config = dict(
    crop_scale_min=1,
    horizontal_flip=True,
    num_classes=4,
    arch='mlp_mixer',
    norm_position='pre',
    inner_norm=False,
    drop_path=0.1,
    experts_per_token=2,
    conv_stem=False,
    residual_init='none',
    muon_scale='match_rms_adamw',
    momentum=0.95,
    nesterov=True,
    epochs=4.1,
)
Rows from block 6 of a small image classifier, named by matrix and row number. Rows with one number belong to one neuron. Each number is 500 + 25 x the weight over its row's rms, rounded and kept within 0 to 999. All counts start at 0. Numbers have three digits each. After the name is the row's rms in percent of the matrix's.
After each neuron's rows are labels from the 100 images, of 14976, where the neuron reaches its highest value: "responds to" is what is common among them; "colour at peak" is the nearest of a few named colours to the mean colour under the peak. Only what is clearly more common there than usual is listed. The data: rendered made-up planets.
# fc1: MLP up (model.blocks.6.mlp.fc1.weight, 640x160), inputs 0-159
# fc2: MLP down (model.blocks.6.mlp.fc2.weight, 160x640, transposed), outputs 0-159

fc1.500 096:518494508469495490493507506495475497454502482466492491534512478453502477501488466477495502488514493484502529478540502510489521501500508481511523453484480552543517532490555527511498486486532512488522525504545485511505527516500495491484564509499505449492503502427513497554502519514506499474495517500494514499509445486516523504456498536523486475509511477479480504458553481490458513475494465530485496504545528535425509468497472528544503494472550467486526493472498495477482491518547541
fc2.500 127:482454483489543542515513500494459482536545471528494527496526502522510569474537466503526529523498507497517484547452519451514491527549485478492478532519510464446521490481486479496513526504471480539482481491498467446532504514468533516525467504488499499541453510535507516474506514473537502520498472492512522520478488512477494478501486462517502533539468516509468493492472498494507506490473532465505486479509530474523518520515490522500516494516428499547494499522475499510496477470464476
responds to: lava world
colour at peak: brown

fc1.289 103:539496520450505475475505467485507517498505491498528497522525464490452518493537482506507472528460507494465471547505529467469520517489495524494480432530533589498513466502456452508480502504460501528544466526491487499493439501510461495462472484524494523521483517519521533503503516519503516475503533516520550520536488502490552519482506515537501499507506503534526488515533519501532454458507489507515500524522509468496491493473498456511493498457472520479482527484501502526476485509492505
fc2.289 077:479527542488477464511509552486501486490487516469484492554490527483521526552445457512537492488507515484485509514480497501487497481525485445452476464498533462493509491528512526506500496510532501530480500482480480494506542526492486494458470517484474524473494497496489496535486485518532608502503520487506479540476476516489506475507505537513512456473514492505502513494494513533498515512524494502502568471457501515537465479466495467497507493520530504535462500533484517471496466468488528
responds to: gibbous; ocean world; lava world
colour at peak: brown; grey

fc1.44 101:501494510471479455466468511482487525504499494527523520500485506468452498484521468508482520483461543500499495501527509514441480476462547504520509454519512536478502480538473457466495495504470514551500498491508520480505517538480519458475468430503491494480494501510476531513530505502530504475516510534532500479509499500488512530479520497492487556521498514516529505504507451535489521489539533529511520466517467530486497464495479505451539488456501536504445535515507534563497488518502513
fc2.44 106:520538518558501457501526501460500483454504499470469496557507463466512499494481488501516487526517542508512492536473509512484505467528515469502529534513525574468507487477492494505471505491480512552508508508451440518495536485503481465517528480484500492480484530484482496476523486535510526482508486487519513515490440526491516492490510513481471445516507531481520523449469559534500492512485496476489485494488477511506454529512526492438509511515513482509529502505523512437529508495490506
responds to: full
colour at peak: brown

fc1.5 098:460507501497510484528500500505510492486490484512515518411522517493472501507506518511510494518542504483555534480474494527523483512475515510506480523466450482524530509535520490527446503471491490461450509506463501469533477523467513486497554515553487478492506506526493498496481474507551493484498518484492519495479565488501513497479461480472462497508449512488546501493545534514498526443478516521496480500504477528469506461540477533481485479477460529506517489480501509513540512534517526
fc2.5 145:522521481485529497475477565480514537473499513495456528540451490515529505508530512481483499515443495506461504493499467470476554512495511506499520482522507534494500476469430509480585500466479533541527464473506497534477474497504472482510458513495569506506488496485494510509489525512503507488484477505500517461510522472489514511513492521546524523503500493515455439494472525465506494526536447500462491491518539501507490475503510481515531505531506521535497530503487481491495520499498477
responds to: glowing rim; gibbous
colour at peak: grey

fc1.42 102:481492480451479512522530509464487463506510495465510514563488515498515460488501522495478480486524532501519528495462506476506490484500495488527527475484503520508509508492480472527480505501548489469475505491488480495510492508496506448482500527453501477486518503514460481533471570492488497494543508479513486479540479512509489520479549482568524552532542481482458548532534483501559525499443478469523443473535498509531493515500482519498476484496516509519499503469496528482482551502491503
fc2.42 116:508528541484487454490490476498478483503500509517496551482494511479516524485517518502478532482487528540448439521494457472517531474506477521478522506508488486540520472490527531483486506519483460495519524517520470469476485516523525556480523483511495538524441462514478480492491505453542498519493503499555511527495521463515501481471511489505478446495461473536552504484490501511542482531541459504532558492462490484526488501524477475500505495482522521514503482497496464464537507502515518
responds to: glowing rim
colour at peak: grey

fc1.560 095:466491515550515488492471524489552536474499506523496508451480512518475517442544549487492478463479508506491504509499526506496513494478524499493505547497526505494497486517515464476473509506459499484519486512523513500496488482527506524464478519426513505486443448518465519524504492488501493501548458511525504504483487529503511514489512507493519493517503514565510531524489506490520546469511467473514487485494519478457493510474450496539476501468455493494496475513504457479570551542505493
fc2.560 092:498504522480511507505508467506466486548513462472514475499560447510494533515479518508482486504488499492517505500531495462468498530494506483498549445478472471519510508501511530528518499471490463507501534485459491472475518465529504478495455466515517493513530515540503507475531447474542535512530510466546488488489500475454472506528490489503551511538524520486480494510502460434462497471520506497456512481534511497558516531491529515508502478477506502501493535521522504528556499472504496
responds to: half lit
colour at peak: brown

fc1.571 105:483463483523507501489450470523473500509499524475501432517478556483535493513491459514495513505465416513487521502494521464522518520509480496522516484573490521491477515495442509477505529520529532475525489511473467480528480502511465493507478475487496495493528486496550507582496496497517519503493492494500479485496495505503503516478506502502493510510510514499488505502510546460532447504482483471525561522492510543483467476467527483490486499518511515549526523514473518500518475520459540
fc2.571 125:489502525492501483496528494521506535505491488513506481515464479487512507455502528550459482446501534493461506502501499516492465503498517526527513466493448507505519521538515507453521498493479496501482534511476515510548542477473587447492535515504502543502522509520481502509549494498466481530494483475485480446540517516531566531515508502514481508479542446484527520498485475518491507497489472501480433487447490453526520510483506485486502501481509476526503513488531475514494515499490486
responds to: full; rings
colour at peak: brown; grey

fc1.470 102:515503530474505467490508512509496524513517493505485551507515523490549514495485520507474472552528513487476483453519514476516534529528502471534454479505543498519522497482492544490433499485480508480490464469454505491492546515469449497529472520500515476494504481579489494495503513484502490525502488519519519480473514497494464523466486503506502518568456500510544502487521490477490509493470489488494533498454519472513487456542517507490518534466494473459478480498472518514504486516571510
fc2.470 170:498505486480540504507500523515501464505466521501488486524500530515463502476530517520511511492504450509540523501552467514490460473442516537459522534512475519532495507497503479516552506509522443491492508497573515552501484504487515507462497505517483519503497518485533534547514536524497488467499499509452481497496511450479493487477467537483493530486463513509434479466465515500500484501462532526451494510542521533486530517479503454510488511522471471543485503482469493484501507523498491
responds to: full; glowing rim
colour at peak: brown

fc1.3 089:507528500537473507494482491527520529533470526493513513464513488500474513468505497470485498414513482489519510502485511480514512561514472467507477563520518547474496489511497461499457506524514541486493496518540489507523511497533487490473516492495500523496494470506497478486529509501492488495518501476500452486500492489462491554503468488456495498501497537465481497466505470531498490500520452482501469498504488464500553515485480508512545462492555531568446504489503467520532524538460477
fc2.3 073:482477520528488491475495510467513511496533444491498492535566508518510520493491512513480486511509464505511501498489495505508504487503507513493536528591549512508533492513522491471490473475502499465503476529545504532489494513456481517517490535501466510515562472497497512504491465511520503490534461511521468549511498467432458502512550535487513498500489500506500554501475505472436493442496514540465469452483540479495493505481527500515490483498512494479491446499498484507513490515484496
responds to: crescent
colour at peak: brown; grey

fc1.527 088:538488446506475497507538468500547520502483469489507516528493469536507522497488495481494508530485542500502518494480486505506516519515476495510461512482496493484528491495492499466491480545547515518497468491519491542517484495497539463446490516482467501546468501464479483496529450539542518507505496498520473556517523531512516496489527481514497482483473508536465463444569481483510507498541505462470488502510491506459484494508504520510469563466523467472479469465490501537544523483475515
fc2.527 072:501454495453534463507543514473508496537485514452498542501497514449498492513522506518491463446448506477476531483506505493557498490435485529508512500496524507471489535453471489472518512493482509500501530518512511464512482508515519487514462566501508527494500519516497498519498509508476495501507488487513514526487520499501499488509476513516456508556506465496522494542488508515484513507492513468499534499527484489486498515537495531496488451486477540505528489548491527481523415520542443
responds to: half lit; rings
colour at peak: brown

fc1.209 104:535507481495548548575507540518520473519461476514518490511499459496471466542460466515525520507498463496499479480482528537475510526500473508531505503551495492467462527482523501534504536467489524530488514462523539520493488505526501495490512538481506487490470474462524484535530428502510481499503488502529522471511467491516509477491497521508488513530481439496489522535539514492471467522537530515513513465466507529486504505484484482522507499522494520441502475485491533489485496463493468
fc2.209 119:486500466496529485515498473474500524557492499503497513536507502507513514465492508450467527515543522509483524494478519468513492530495527468501529534516521524489480479484484511485514492506454457495441499517476457507542506494479486456514493510500450497468495538497578461515505535502504532503494484484476473510552520505440513532493496506496519517486524470519520507466541468495522511490513505454534497513481466488505529475516464520464529514514499517428500520529550482489527476478497511
responds to: half lit; rings; lava world
colour at peak: brown

fc1.537 112:507500475516498532492562446485512462512521492508497459501470518500485521506520511507557527460472494478486537494523499540506499517544495495507519474481507499502508507533495471507474450490513482525500480510472486522509542479516446521512477463467517527500453504473515546499509514497472536518448488497462466484512470497480463435519534468503528494544500526476483525478525522551542521511518519447492492467531544486501494476504500517466515493491511505492486499523497473466544494510540497
fc2.537 081:516475492467495487530511508519516500504533464441503502429515504502513476470500474537523487488559522527568519505527515552521477487470536545462495508517497501470491505523455530492536543482524488512535475526512513489520484511476511479492487465487510490454505515498542492478502489509521492528515505488525491486497500489513500448512502491520511553487481480495442500489499484509510557498505542491503496475481508496503471449497489473534498458518491475513451476491533482528538480530450513
responds to: gibbous; ocean world
colour at peak: brown; grey

fc1.16 097:423515491500511528554493443465464530479497507505493452504537500483485521495509460474490510467471482484521457492531484507510504506503503489517548497510523508521535462519508481493468488519513457496502447508502493517535517503526476507463492542502482536494496503524556487522514516489512488512485499541500489535486504487508472494522535544508484519488501516449501499525539512507538503478511499520491515511539485483476490490472458483499499463503547510510489529513489529495525560508425444
fc2.16 072:528519512553488499470497546487464487536513505513515522543513509534498508487481513521484487548519468495514522462524460505548507510530491514528448445521519506479488484522521479472488499517519435528532491513542504467444495506465462535532533474461548486491510508490463500509503464492517492475498472500499473494505483456477482486512471466508515489501548504478507469511477476472473471502493509493513495492471527525512531483510512498498558512492499528486562471481556472510493530500490515
responds to: cratered rock
colour at peak: grey; brown

fc1.413 107:510461488466529490475483496535484533522540504509465552508480491497508476474497526486454496456464558481486541493463497530506497496522477549504513474497527525461517502499482526507497511479555469496459482491503527486506530471455483537488491496502478497466485512505503515542445496462487526497513498495499500458471527505536505522470512504541517489533500497510463533521509530495507477457483465464485506501556519466490551476560494508490513505481538489467485491485550483517490517532501488
fc2.413 105:518497489496495486513539515500504485508522511489507519441512496452477463484489482501537508519525512499471513492464456467505487535479519476465475513519472530534522488502515503518489455564505491532517502534480485481531468532513554497488533513468468522499521491556518484514490507487480473495457553487484526505506488510533530492501489531499452473459495468512499516536483479519511485484526497520495488512461503490520495541459541530519516518530477526510495522470426492526456480464538534
responds to: rings
colour at peak: brown

fc1.290 101:576545476485542482508512496506540495556510482505464532472525449525545490534529469467469548468541522541516498484482525542501517528500468515525499480490506508493478497478488515494511476502455518504458516482494539469504477483516504507549539495508519521541455504507512486493508484476546516500487484495504490481498490509453511544516466482486511517520496506479486481497507493462477490455523494479531488501478496509523474481457462504518519512490563486495493502485516513513486483431489523
fc2.290 063:498474501484489510498501508518510500510495517487510521522504529523450510488475552494496500503514476509459481546483514454488444517480525508464565528517524500503508512490512487481500513458516533480449472508446476518484547535462522464491475532495458505521560513518552484510534465516484472488557512521528517537513484473487492471509526509491521479503477491475477518447494526480504478531520470477525485477510484460459534511493492489518469515493500539470499475540491526506476527501515466
responds to: lava world; half lit
colour at peak: brown

fc1.177 097:495520490513493456526540482472518524492507516491459522545497502477518485447484489514496529534499502505481501491532507498448529493497514498536485511517475486499480540533492454515529461493482553478517493485515512544530501535520485465498561523476513530461484493516489518474494479468501478524481421494492492496485466485503510534527481511507475493489547482490538481492547484501490540456485530502501460489503512537485504468538516515525501494466504515546523475524491467466526487512503432
fc2.177 078:514486465503498510498479524454509484547554477512550482484531508517498508459476467481497493483476460555496523506524473525505514529501481506455492515467499506514512479486503489496487501492506446547509541533527477480517494473524484477522444455478521459471526522474519478479495514510509483506475449506552545515534499527490473451537527473495452486507508508525486507511540544506503501530486452492512539524493513446524497520513487492497495533532478515491482531525498504491507500449482509
responds to: half lit
colour at peak: grey

fc1.208 094:508487501555480518513524503487509436508534491530510531514523537551490556498512489530518480489459535504499474519493530502491496475489481481466487538486503508523489506475501495491503508486492448471471470507511493473547495560484490492498517498470488540490454467525527504533542492504496455494521527472501478478483431494502520530507510527510501511516472505491519547499535538500531478500521499457490467512536497471469475532494510536474507456509533540523452492505477523450512520475506484
fc2.208 101:528506535464502485498511509521502554522506482484521462501508470501519482555502520455490458495489491467528496447579478511500469490518505516496548496494502477492503473517499481478498479502505449501526493538516478506492512475521539516496482492497515469545490495527467496449498451507501510481543465486508510505461530540519536517482488494500473533461573525488516509513484453512473519498486506491485528481479536517509501494531467443512537495491494509478552511523462492548494489493482487
responds to: cracked ice world; full
colour at peak: white

fc1.38 096:519486527499506550512481458518507505530515540541513488523518441456515456518520492489510497494470481488513511499496556520524502517479528548508495495514492501491530519484508511494500552433502454526538504511439512466514513489512498441503517512509499500502485497520479486477496463540525466458507493529473482479493474511529499496454494519508484534483510516574508466476514502489515495512463497493499543506529488500493477515518470544505510448512492488503449528528502503558505511475465511
fc2.38 088:474499454564545489481512500501523454476457470478439482540514511498506488505496523504518530525513514491527539470481501480490503540540467508509489495506480523482479474482504512536456474459464534492474484473450531517506536478473527476563484523501541487498517463552478489492560511514509531504482517516500468540525506527480512478508472510516513470482495506514514517504527504477490510473538504528503468455505479515481500532459531507445486522498512512500491465504489490543487488511482504
responds to: full; cracked ice world; cloud-covered world
colour at peak: grey; pink

fc1.231 099:511506512512521508492494500489464492462470546459489484470509518470478492507484508491481492517462493474503474482512509496480471545509535516508532523522474550501466545478509486473497529483505502472505517484521519508492461493496508436461508525518492503496489550464519486548510520513502538514550513485511509485520500454513500488435491551504501503507491467523516538485552504466505487478483503494514521509448535493455494547502483465518506437507492490588505470536501513490485502477495494
fc2.231 073:515466500464518486460497473488537510544480512521506509479520490469549498510494510532491445490547551541557492533510472482506460472470517550526480488468472463508510485537499547470460549487494447493493509453468492487497502499499491478501510477511485477506495488550503509551550477527525473517504505512502488509471468532513500529534468495500491563493501520496485502453522517496486531491536469490473510517490503491497478516458508495519509515496463511479491526501484463496537515530503475
responds to: lava world; gibbous
colour at peak: brown

fc1.396 103:490484549557446461488496490501514464516475512487565529540527511509510494480504513488511529482484449466491539477523496527503495501448505544557517474485474506518469455494501480484467487487496496481480475504457487497477499496483505518493520502521526504464554519501500505527521500529533517482530521474543505442479493534477519477498493510479475553512480511510483497521503541535526504484504502495526476486465568488464513477502495519466455496509561520529493477485498482501498482484520499
fc2.396 108:471469501526488485463482493494507513489510504532462448513519483480505492500460524522439458505461505530509434552505475512496490531512503545523494491502462530508513519493492478512513525494493503470487486510466479495492504497501455510537503484558478541493457496543488514533541500508502501486492483527442491543510484483498505513479544504510526465458509493534527539452530505472511487518501513488478452501469470529506551488502523498470502520510514473497549504554525494541486507485479519
responds to: full
colour at peak: brown; grey

fc1.243 094:470469528517506492513499508480484480471487488528519495476518489523504498541449491531502534463472482513521508540512504474500491485522507497507488517503504503519512527500527498509476488503480536488450533493501497503440480519533503496466496549504510508518485520511497479459486454490474511445525495498484491512549498555519482523428526466473516575480453535509528459464509469504522529480464512476527485503483502487466489519546495493478503475546506529557521498500495515454503520499480537
fc2.243 098:510504494469499500479471497494438481495488517503494540482513497475531481524516522477514464486530523456525450508495481531490512466476457511483520482455477487523530521532527490513518500513525478485505502504525514521532486492503497530523530502473441512504513448510480497521499529516519463458477483472535508501492497479499485493545501530528479431532523513425490482526517475513501518515553490512479542522513478536469510479513517484500469519517548512519473448494482514545479459493528499
responds to: rings; glowing rim; gibbous
colour at peak: grey

fc1.134 102:498515491529523526500508494476506491527505518470511446487482537518512493428489495449494461466481484491521546513538516518527445532478544498506512520482489523518478498518567470545490504480464496524486501495525490493496508513462478462479503514503484469489474515517540513496523519516488525502508527501505511489506582490477506484460495498501499523505515534502526529494502507501487525465469471537486469506479520468466542469496485449489522454522551485558515506521490486505514493471495458
fc2.134 069:502484523462500446486503526512507529496455493556504498498551491451502529521494474517477487508474536521508455499488490502502549504521522532461493450476527520522516509500458504477485522513501499483513543491510519512490504496536511496488533484474518472498518462494481523534484449536518436506496509467498470487471448501520510530560496496503505499483510511492474523519522568469501511514478464511522490475520482510484427528481527498527495516465484490481528515463469500495513506510531545
responds to: cracked ice world
colour at peak: grey; white

fc1.227 109:526471532470495479459521421521526478526457470539460488517526462556497500550459505492520502517483481484484445484490495487481495520510493539531536491522526525495452542533466518483472475530514506483491483496537527454485503498481498451512491494511529534520514484483516483570506511479487523520549486510469476529492488447487487495496497520488491509489502516503499497526516444526505484511521535477526513513508483462491487467528489482496490503489503472523525508548473527496520509500506528
fc2.227 093:508487430475479510500522464520536524476516491482509538499475509503524526509488527447499484544509536501501502492501534541497488475476486540504447461493521489492526489529461499499503573509510510471502510504501533508457504517516508523472495525512474477523483505497478500469515513465499452522498496496508534480453493475502498495477512507507506475491472491509532550487482476459520501510481502535504479505500534500483539557468427521490477519487495501416496493564530511514504485496520492
responds to: cratered rock; ocean world
colour at peak: grey

fc1.50 099:453506475517482513505487494500495479485484475509484516490508496505520464483508534525490451500449451511531530539496502510559518533477439545530508486523482539495511498511510515482495501456551461455531497511476499496492518505499532474528519541480502487511493489550530454463525530453499489480466529499507490516521478522495499482466441494514497553476457547484462501526503519499521508505487504500492501507473505499518487528478505536528553517507501514490445492478517501545496535493469504
fc2.50 094:492493511485479514546498467489503489477517491502460515495512531515488499530498496527532489485454508513546504491498489505466527530523518493506532519503488485473484504460534525530464479503476493526517530495483550500503488477503551481516474504478532491524467453506395496495496510479515542516511505560561478484495506502494505536522433480494500490462507466509520487532522493502514489480510513530502515476489491538488520529487480481552468482496483551523472478514511502488495467452453524
responds to: full; cracked ice world
colour at peak: white

fc1.276 099:437499478480480460528492459497453508545483520506536464495534483539478506489559494461498533480471523480588533504501528503492486521508497513463485519527504529503504474509474508488509499500535503514504517499501486499516527484488483529492494489480536454513521463496494508503529509512557529496531505468486475479548516494460490472489466465532531554492502471519517491475542497489483514511524502496477492540507487517456497521482504493513498526442521545511473496465471484486540473501485504
fc2.276 081:478497457511531495495452481507526499501485493509545526486545536483507471551528488504494494494500488503447499499477424492488533504511539479486500454506521510484489480512532509470460494512481477500490484516481498544495505481484493459482499565537511539539485510484517512470507503505510512521496528502488531493462467491473500545534521463534454496481519490552509525532542500483451497431517489518480475496521521487525502506516498455523491511515526515501534466515490457532499505514474463
responds to: crescent
colour at peak: brown; grey

fc1.236 096:489461496497471480489518489519499497518496504518482482495543529493543505528467541484520485426489487533514495501502490472526493487489474495527477452554522530494515505511488524496502464548499524506515481469472503481516489526508491455512524511472491480489476491514497452447510539503515497460527504423531535493519537540497501527557504453535494552504506508476493510481528490530501476508479478476516490507465502486478508465477515477505458489481519546510484545498487508559500481529468507
fc2.236 113:498528480475493521539491531560459530506519502526521515522471497461480494488519457456501510523502529493519478545506495458509515506482515514499486514472509441522509507498517514514484509496515465481500530566533517512453492461492553489496449533492495501502498457479478513525458500469467533529499486544512493481478463494515537466497477527525506487546536435463477505528500497505512495496532496497483492489504474510528462524468533454492504454476474478524507475516501534497476514523510499
responds to: glowing rim; full; desert world
colour at peak: brown

fc1.275 098:528441495466553525508523488491518478519497495504511544500519531542493484530466505478499487485496493503514500474531484562503536520465507531507455516503522517504500515456512484534484530517510496518516479492513466510478539522466491503517515529497535495504530480484478452504464494486482494504474476566516537491522538513460523521514544519518538511547483476513509488517516458462508525498505471482478470449523500478513485503522487492514498498481528487441477500458468518494483491432456503
fc2.275 124:475484499511467502466537478502512509490499504506496535491463511524515448522523516450475502548479528466520489533486562513504467502503501484536561532512482497524483489529466498495498449519486484478501535530493537488454489482487508529475481515540502484526487526532548492503540479470487525503470520463528491513489468486449524526482509466449498485500509433468495510528471543479517499472497532531505472476488504479477505513495457504511534498451503509475507498527522488522492530508526530
responds to: half lit; glowing rim; lava world
colour at peak: brown; grey

fc1.222 085:520508524496516504493473511499539484499469468503519535544543512469492527517450485507508454495488461489517515505513548505487526490489514485480486540536465493500478500444507485531498534514532500526502505500529486502501444486499463511490502496491500569523489512506527513503488461504553505436492500515463477491556486459517480503495488504516521477482506492439479531490525473480494522486482476492493480521480536538505451474514492507499475571468509500491497498479490505580522503528496500
fc2.222 078:512522465464533469500550529490500483530510494493543534465502524489473473455554478470481473501538528501471504545486532537501484470510488504494493512461549502473456565527496518498515454464505478528505471481494460510489503533505515489473525546458496502503481476523453463514515474507499517511561513470526466507466526523528515474522514482475463503516518527499502507506536485505470475530496527471500499508512538484491533530484518520483507460523461488492478484509517515491479492459513508
responds to: rings; half lit
colour at peak: brown

fc1.97 090:468515500494469509489479494507531516496519486481525517533503518521523482491520474524479507534468460484503475506518533517500477551507491502544467566495508470488502512508503502477455495505500490466495439438464511494441512497531501554517516495531536543492471489505508500480535502492479507507536478494470468480498502489491482561470511476460507508500514473512520450464531511478521513500511502450514511454520483506515517481525567504485521447525519501533534504459492521522526497481496477
fc2.97 101:537513493517502506491506511493482504502481531503515477488486523454511546502516491501488476478449444505550485559550431554495515497484490533475531495506479528514460510487474486535513511481497460525500535518527477470563518507515494470505462530516474491520519498529475448555531515467509458465465483484506487466491511527490489486522534489539507550506446499501492467503476494503487458511508457504494495504473516521480492485506476524524481519502496518516516481506496492535540524488486507
responds to: full; rings; cloud-covered world; kind: cracked ice world
colour at peak: brown

fc1.399 104:524508495467572520504505492510496495466491449507497532514519543503456520507480509489512530501486494450476511493493489518511531492478464463546551470490495482505543499518518535498524470435482502479482493467491485462452500522474498510531473527490481499517459518473490540474491537499522489523518496533467466503488520441519508528516466474533477511476503473503535496441491486526511478474504496529517485544533540511497507496510484505484482451470520493509520522475515478511545486537502531
fc2.399 106:496517493502528460502513489537480523477466520493521479506453499516489479481491473497504485505507495465485509502487513477534466495525501507498466501466480538437474514537515499511510496541511493479438503509493498553535461495503491537518521508459532506434509485505494479464475513486507531508500477487535483467478492504484508498525554509557536511482511494518437449551504519547495472504545499478511504504507460496494534500490538552490493506491481540484513561500489509523460477490515511
responds to: rings; crescent
colour at peak: grey; brown

fc1.248 097:431506475459500494510508530494488469440539476487458461510499493522493555487503515540517476510443482451518492496562507523503522487511519488545526461521482501506496493478527476461490489479478476476465462472475499456495520498543513546535506499510495532491488516528482511469497497506452482512529492464535536498507483532514505473520493509575514520532493464497503519498500480487488528503517497530503514538535536491484482504529480515487477510484467489503463492470508515527486488541508497
fc2.248 071:544513509537493499525465489550526515445477518517563470486498492524497486476465449500511526518528526520539497486483485485498516506524507487481508499441528481514489548493513574499529508495491484516497495488504512486495463503473494485523461508497547454495534492474499516511497510477523508498482509484493492462552489486489486481497525479506472530443526485516523503467491491461495468517462500485461508484541485467509517477491549529504501505537482532488534539510442507511512440492484517
responds to: crescent; lava world
colour at peak: brown

fc1.369 093:514530501473507497523531474539531503572519481508531503494520512529482490495492496483519471523502495468479504492470478499465500505499535496451493464521464504469480521524492495466528475498525537477494528459512515494501504498527526477493485457490504451515447487471501504533485518469486513456543443539544505479500458547514437491441498489475512491482516492516501483506534463499496525491519503494470548500537505500483533475535514503504481508542491503471530557503506490504537535483494475
fc2.369 087:477537462519473549474539543480505524526506482531519479468530502492550493450473477520499502464526485501491474475492501531520530536461509519536526545488513497464509523491458495444460525495520496493479519514490521452501510486508519515491524514488484540498496504462513490495502555537479500484506517493489500473444542496527496495505519499489485484470510497493533546496500482470495503496475452479562514485485520502489497506523451511548447522481506481473489499553474480490479479470503465
responds to: half lit
colour at peak: brown; grey

fc1.450 095:535472492458493478500493516510526486489481516486493502533516518505540486468473494527501496498456487477506504499496507528482469458517502488475494495490528444493523475526482438546512470474471500465536475477538517501498482491533521494519489510487522484508475525522492527521495492502518518521467497520509501490528510534483510559499493457535502490489556483495510488489512482477514517480500472506443479529516551459538527507557488514531478512494468498514507490486411547488513467540496556
fc2.450 147:488476523493529451520540480513491508512472489492472517485459486487476482510476491494478529536536487530487523486511489469490495518515519522502504511536443522543449514492531570461505463516504523459485542509501515472524527500498481477512452474523534502506474480486558444463481530506482495494495497497535499494517532502465473468543483564473494490513474511501485495500460556504495488499522500519521514493510473528492524500455530503523510488531508541499440518482493488493529521517472514
responds to: crescent
colour at peak: brown

fc1.55 095:514482494497558534510513549529531476529513469451499497544481504496508455523463506469496461531498475467510519477489538495472507540488487492531492519494498496463482482509479482483446461493548488499455510513494538511504483513491535518521538479533497515507542477502495511481523487550513532527508529465493444464570482510501481494484541542512485456472494483513489514497525512496470446487510483496477512494515499499506515458533497477544525496520497501468505536467474515543499500484517484
fc2.55 132:511538489478536492478513470498533485510505509520523523472524517462499537460525493549464540535491514502462472488536494504536453481525507508508487490470484497498523501491497524493544506531484522516508446518482450481515484470456487492483486500478477499477480482500489521528476499519429467455509511536511504527503516482498492510534528492462525519528460518513530500500495494502533477469491502513522481549486507449475510540481488537521455530538494490538523469523505513467465490540471544
responds to: rings; half lit
colour at peak: brown